A small class-conditioned image diffusion model, trained from scratch: 64-pixel images, batches of 256.
Rows from expert 40 of block 3, named by matrix and row number. Rows with one number belong to one neuron. Each number is 500 + 25 x the weight over the matrix's rms, rounded and kept within 0 to 999. All counts start at 0. Numbers have three digits each.
# up: expert up (model.blocks.3.mlp.up, 64x128x256), inputs 86-128
# down: expert down (model.blocks.3.mlp.down, 64x256x128, transposed), outputs 86-128
up.17:512468482508511525466489503469507469499454472527479529507460465506493495499484500516471508503515471505519465502487485481535501485
down.17:482510514428508542532465491498526525495521466508534461503505534522502496491496463452535507559523506524533522513488523506488485491
up.18:496515497467522515511516477495504472481487520513535489499497485493504505516485489440513483466487507491487492469511489496512518495
down.18:515501518488499535498505495499509483488493491502506508484522503507497488502489491497481510505507518500498511482496495504521497516
up.19:488503498487530441496492517511504509496509483491505501522491497510498508504505512432518520502493500497522497507530508472509503494
down.19:496473520510501505479474523516524504469507497513503490503509515505473502490493492517502501515527519509511509510515513486495499517
up.20:483514487485511464462539509535480482514497483486492499502520499456493480479510540483510487502482448473513502488474535463513504485
down.20:514531498527506527528506521505517509494519541477522531443489549460507509500517500540493489475460524484483499511478499510505474532
up.21:492505463486551526506482526513507481486478530497485469490530471458461485503489490501540496473466493450505533474528508452460513504
down.21:556504496539505510454521463488413526497490516486473468556472462531499433485504516484481536528511461546515441492508451468500461501
up.22:499497500510495463500493505502489515511468509522494495539472481491506502489510510449511506485494494521483491486491475481484491500
down.22:538490503498486511486495495518499494510478504540496486487495505515498497484480475520491520506515499503495507489509502515495483506
up.23:536519532502475512500460454466452471404494472477474485535509480438482480490488482489492485512455490543453500498552536467449551498
down.23:489534439526589481440448551515516494568525518466513505507534531506502514520536532463476503479494518448453524517445504470529493515
up.24:514494506473576536487474532525521472494505473439506481516520525485521454549514489446499507494499546510501477514505485490490541497
down.24:490511502498537509497496507473552473488536471484510513496506526521462538539530494539518491530504550513497528480518522482531523511
up.25:485512487495530479507485488517512487498494486506487500512516510487496492509486484427516511498500498508504480491527512486499512495
down.25:517493507503505520482493515501515499483492491523508499499511514511481489498490483502499490519516510504478501488512500497507500519
up.26:499491488490521470506487494510505502498473523502502473536465476486519483510486503452490493486488493518490485479506473488478511505
down.26:539496503498493510499499494515510508521485494527510497489491513525496496500482477518476500515512501511496523472528503503497494500
up.27:500495478490514516519482496508494494495485516494506497515485499487486492494527501450504487484506512546508492508491493462503502500
down.27:504494506488503509492489509507527505504495503511506497491481505519486507484493481512492505517517524508504501489523509474501486510
up.28:540506533507481503504493498503463437537504486439493522505489483523530474514492472508574507463514482478529525515504521495494463489
down.28:525509463478480565477495505500494511457501456514470516504526489503478472471496544556495496530517484510549488529488545498553489471
up.29:487507475468514456527461521510467473500503515461512487515506533546504506470503506453513457484526505521477505530505499474469530504
down.29:513475508493517497503496495499549503490505511527500483502498509511474513498487461525504508515509517513486523496526553495488502540
up.30:487521493493508485511504483494506486489492505497509500512518477497496493519506497445523515474487503503512490485528497494515526483
down.30:503501511498493535485503509518517489488491494538500502485503507506482502492482482504499502515505512502492507485505496511507488513
up.31:492443494532501484541469510495536458488534449406466475483533473491518520525511508490522431498546461479505508533468455509505555468
down.31:390509481510520509484509534497463535488514543435512480499510491481548505520549577505451417514487543457552532504527509425483469468
up.32:517524499492478482489512477489502503499469518513537502514488476501509484506490491442512515468471488535508490483512492492512502486
down.32:527510509508489523482510484499492474514478499527509498481499506498506502496479480503497521499510503502490502484496492515504493507
up.33:517501506469493523511508460517475482469465519503531471515495476494514507515509530464515488477474496508488496501487503477477535506
down.33:494529530505471520501521487496506490492498508495494527473521498506490492505502482525486516500482519501495505487484508503517484515
up.34:491529474501521444515479518537476518493489494476512516507511509514519488503502512444519498496489525521522496527534489488495513480
down.34:520498509519518492481485521511529499499492503540505509509523523496470479484486486521517498499495502506511512497501523502502474542
up.35:495493495486526471509509495533510507500488507508496492528474504506500528497515518446523469490491517511502491489518502478505494507
down.35:515487501496484501492493510503526521497514499505489480498520521510464490501490491513485497523505514510500505495518484497517489519
up.36:525532521469503519514526466504496484486478522513533487496509477496526507524479502448521502462469495492490500478497482491505513500
down.36:506519528509480533489505489514513469500490498522506513468514503497509489510489478490479508509496522504476506484487516503514489526
up.37:474483502511505499517452521474538439481563457384513493450462442441524486534505503481516427533514503476519478481506441527501544448
down.37:446489468516438519545520541549480498483510545582424454534495484517529522493484557532431492554536488486580561564522558456494458433
up.38:504485516502495456502486506506481511519476512522502482519460501489522515488516523466515521496487483531484500491484468495491492485
down.38:526497503510475493493501491522497495523473507526492482479492503508509499487490468515497527487509489512472521477502515516484497514
up.39:512486484479478507527528512498461531502482472539538494521469529516486543507507490457511507510503529554497538540523548473481489507
down.39:485494536507478477500463519479502486513504532505489505464491493524461498454513486516469498542486536528492501465468488502499469525
up.40:505484437478507484533493505521547503517508465517529527513456477523497537488496518465529519537499527541515498518519532457499496490
down.40:510480481499503485496468515497515499496507501509509485490505516503451521460504500517483495504500521498496486510466512506532505515
up.41:508511556501527517490505504496487472493472494461513535530495483473475504496494514513518488502475475517471467537508502459476509551
down.41:529469465494442500470498515502472564502495511496505489482460509527473506435495527522481502554478521537467470441487512528507508457
up.42:487478532516526513541493511470504511473487508536468528534521486500425547503502532480487506477520503461466516543532505497472496528
down.42:536508490513464466492469434489491490496510474504477471471521486474494506492467460510475517499513493514503478479508459528546562508
up.43:431498513501469503559472466476523512521535489438559465456527456477519505508503527487523376544502502484577559523448466510535530404
down.43:493473478523390490502505531442451469433481517493484515444466511443487465468654517574597538508456472474518493521437518480515513537
up.44:498516467468513522517479496509477449492500501504527504517486507506468524507470504454504472488528526521510486505489493452476529505
down.44:483491506475494507485490521499542509496494494488478502484510488516473510490509466517483512496539532505493489499479518484512501529
up.45:499513487484501509505523504551461499506453519477459502511478483485474520475495528484494504448512467500508538500500544451495479530
down.45:506518479507469530481529499536478481473462484515484479496536515484508510461476502553521547516486479500469493494479487478486475506
up.46:523504530523516527475509528538512414507501492502463513548459489487491492537493498514490550465539490456443473505541480470427498546
down.46:555499485486457462475443491496521517482476500527470517501519488465468484412518486526546510489481469491514508463458492502554512506
up.47:485543450523521465452527548438457432470520485506493528501533477510451469487494542479441402403472470510495463508512538503532498548
down.47:490511488518485440476530486427440453473475481479470565520479489493497515477485515555457484389459463448509450462482466507521457473
up.48:493469464433486528515483517456456482488491484499458516492471495540415539447463507498509500469484502465486585450584540491512507518
down.48:526553491477497521469505545488512505520437479530542505505474492507511464514451505595484481521499474493488502499502530497456519487
up.49:497485537537481491505493478492532510454500512495492519504510523503489526484495448474471506479514522492480473480505455513521505555
down.49:496483542532465520494502495491514496464504506516492519445504502501483510488525491534490494476506535535486509482478486510535516534
up.50:510477535484495485524523531495481532481524503498526496491471546533493514522420503498485479564542518540498478509493511536463502536
down.50:501473514468465507481511511468456529483496500575503511531507494515473542460433487510476514536510556446538511482518493497475433507
up.51:476501525491510485435528514484525526500515478477467459519500510493499486501483459501518501505510446483510478464470501505479522513
down.51:506532561517456532509495492482516517494504490477522503481481558509510517509482492485464523516462515515470477515449486496499477507
up.52:478497505482524475482491533489489492483481512521482482543549514521467489503459492470439519489504488473494538491522519506516505521
down.52:453493500486474442472501480494482503487485505481485475477477491494482521499538499502535514464518426492520489496491475497492523489
up.53:470511482496542468511485491506504494508505499492522501506536502497496492496492513442514473488484495494511507506523493494526533458
down.53:514464508505533499494497520499519484496508490523489497521508503495477503496499516510499511526514487521491512499505513512484498494
up.54:505474478487488507511441490474494494524523494510464492524493479477458472498503480503508491506529464486526512488495504490506483501
down.54:469526481510467537507517496505466461471454538524508442517517518479497452494545480501510524488487470495465486523484493495475481524
up.55:500517500532474449494508511513536474520510492447511488504523534536462459512517471491539536417534470505510535533473505508506475511
down.55:522515467466491557475513447495473503516496483480454533469509471495501475480542504579496500478474499450519506488487515486548473492
up.56:504480466484487479491505475501526503554518504534464511523448447535465500507452440514514496507525476541560471517545498459548484539
down.56:544536511451521527544561499520495495506482501472526514454514478519502516519482490485491504479453480490464548488503450523442526472
up.57:465506501523521489535506472498572500489474515479519433468505447455455531500543515480571553481459508483465536471571492472528516484
down.57:527532529506467557478549521512515481507567498523474526491477521520448442512519423565520543493443445501480454493430550533479475535
up.58:531522511559514480456538465490457442441508453467508507486521523473468457471501498498547468422527475495496492566473574489516524502
down.58:532502489532425528474491508499492499468518470475442494471468502486513512460504461617481494486504493463529482527481518491490488485
up.59:490495526506528503484482576493450467520522493522446518541491477524489490495482490503459439507521532451488481504524498477484518555
down.59:454513463525474469513490512482455474497494499489487505525449503522527512456555472530519548450496463529491528482439470526530496478
up.60:496532475495515489510483482521493535488478531475495492498491494521503457516504514454514494484477504514500509506523506477475529501
down.60:510518492495510497484499496513541525509536500531500501497498522503482483515491455536511496509490530508508522509498527501513468522
up.61:493477516488493471512481478533556525516497535469481468483500451409513512522470515515548465475507431475509483488485501466570534490
down.61:489498467484470513502521485491500530493507506461460457511487494513461452440501502486519512486493497497545486528447488516446465513
up.62:473488526485456473495522493496498449519507511473472506486489485518468445547486495502502475469514477478509505533488532484524514515
down.62:522485501499468531466526514500476522480494484538462506510489525495475518465510526510462508487484501508506485488495504529530515493
up.63:491511524490485510501493480515534515537527484494499513464507501542518468506464455505486505520482537471536532465508495493512520499
down.63:550553498506481522510504516468544491484481503523523523489492514496457525508469515554473496525453528557490490512490534534511498509
up.64:520499514517493470487501497502495509506472515508509492535467494504506502488510502459501529493478491515493501494484488487504508493
down.64:526518510522484519481497474520499499527484503556507496486506491508509500488479469518491535515514505513492520487511502513489497512
up.65:534518519516504459450519519481488497509498512503511500543473524487496456506515517516480481440494434521447449479517521512491496530
down.65:463495515502517518499475496439443458480483500479480522512490478473531491460536500483547510454486523411526491498448516474533488488
up.66:508523477511517478457503515496498475508510484475509490492490474510478451498456467504484530450493479483483527479540534481445496527
down.66:539522489498481529501453536453535527499497528468509458524479515480497516449545547554496497506517492525521504530487472483542504565
up.67:502515493483507478493503491489497504504483504490530511524490483502487483503500491445508504488498500526508500489517481495501504470
down.67:525491505508499519483510495514499480505487503522506489484499496513511504493475480503493521505519501512491507484507502505493506501
up.68:516516509485500523508528468493516482480482525514529481499520480493526487535456484450503497467463501485488492471517487509493514510
down.68:510505523493491531507511481510512483498492493505507522472526506502497490512495481489478509508495540505488516475490501500513501514
up.69:497505475480537469522495488521492491512501494492507513523480492517494535500507496439510482483503546511491485504526518477505502482
down.69:506483509485509513496492520489534497468521489486494500506507527509473491500503492510482502516511526501511502500495499493524487527
up.70:530505507509524498487503453488440503487520514497451488494558542489547456486508476485449454477501494493451457464452438547520519546
down.70:431452479509489456489472494482438466471499516484457515509439464529453524461546459559517507467526487478492481472461475488462464476
up.71:512539509492502450488489504532541454506519467442533500489503494466527462520557496503492515460513438517478485526512503487498514497
down.71:542514502501485529494517466479481479503533483466431491471486482487525456460507515577485546505490484480527490485451512510505505508
up.72:462482542546470465498467532539535468496522513409505488494514518487494498502469494499512524459490467529425482567421480511494514509
down.72:520486513470516535478494475484534510522565462453476534432531477470542527485547491484482467489443547484483498506474531506565516530
up.73:465493521505471540523475530533492516457518508456473504497514526460495500512520531479535501503525493488532528522447479505504547464
down.73:500522486503489475520496515488538535491516525508525467482499458484498512461531521533436504532462519527502492535507528475522487496
up.74:505561453474478513527487477499542496576499508522533526468526460514473543529496562499492478558491513512510524523520509480487506481
down.74:523507528533492505469477523495505490499520512506507511484483528480499503500533488533502476504508498532485485502524497523530505508
up.75:498525485450487530510469471484510493534545481467490541520467500537488482466494511499478501484480519498462505466493560480498499520
down.75:521505490466499506450513514511569461537462509508504521465474484494496542480483483538494490517523528509506493505514482509496492471
up.76:542522503474440512502517503482527485536565479537507483518515505528420476467496471492480459545577477527544484564545551498476487570
down.76:568494516478461559504554465498470498510454474521439533493473511542488520479484486610521561470508505460537513489485522531486460509
up.77:502491547503473511544511510478514528479517515504543524506504524550506548489438474468478513540505550540519517468523453533505489556
down.77:488458511477466557512520502491472510441484503529503513458442494558477493463487473521466583475524554487529516479472503495464514516
up.78:467523487498532467490503514523490488492500491485476508523497508508501552502494526444513473500517510504499495509524505483511498495
down.78:495482510497500505504482536530532503479507496513494480513526513495469486483500483499483491524511520520467514489501500494508489535
up.79:484501486463541502517486521513466486474501479473517508530460509522483511485496514442491452498507542516499482486492510479506510510
down.79:514495522494518524503480521516544484474506492513502499499528512513485499495497498504475489507526540501504518492508508488511511526
up.80:493488529513474427475466509516513447480552514422528499497503461490526498527535488513564452503484487462543458549492513464494538492
down.80:561556460531449522472537505525460548464490472501488509438494532471505479504454548519444504522455489538501494485488506551572531487
up.81:518494484455495541458502466516454547492464481530458519506491490470494507482516518489488537497523526484554528488544547535508497531
down.81:470494438472511461509468491509527477509469516481519485542490459517441498509491477535539478502524465490492497524491516416459459511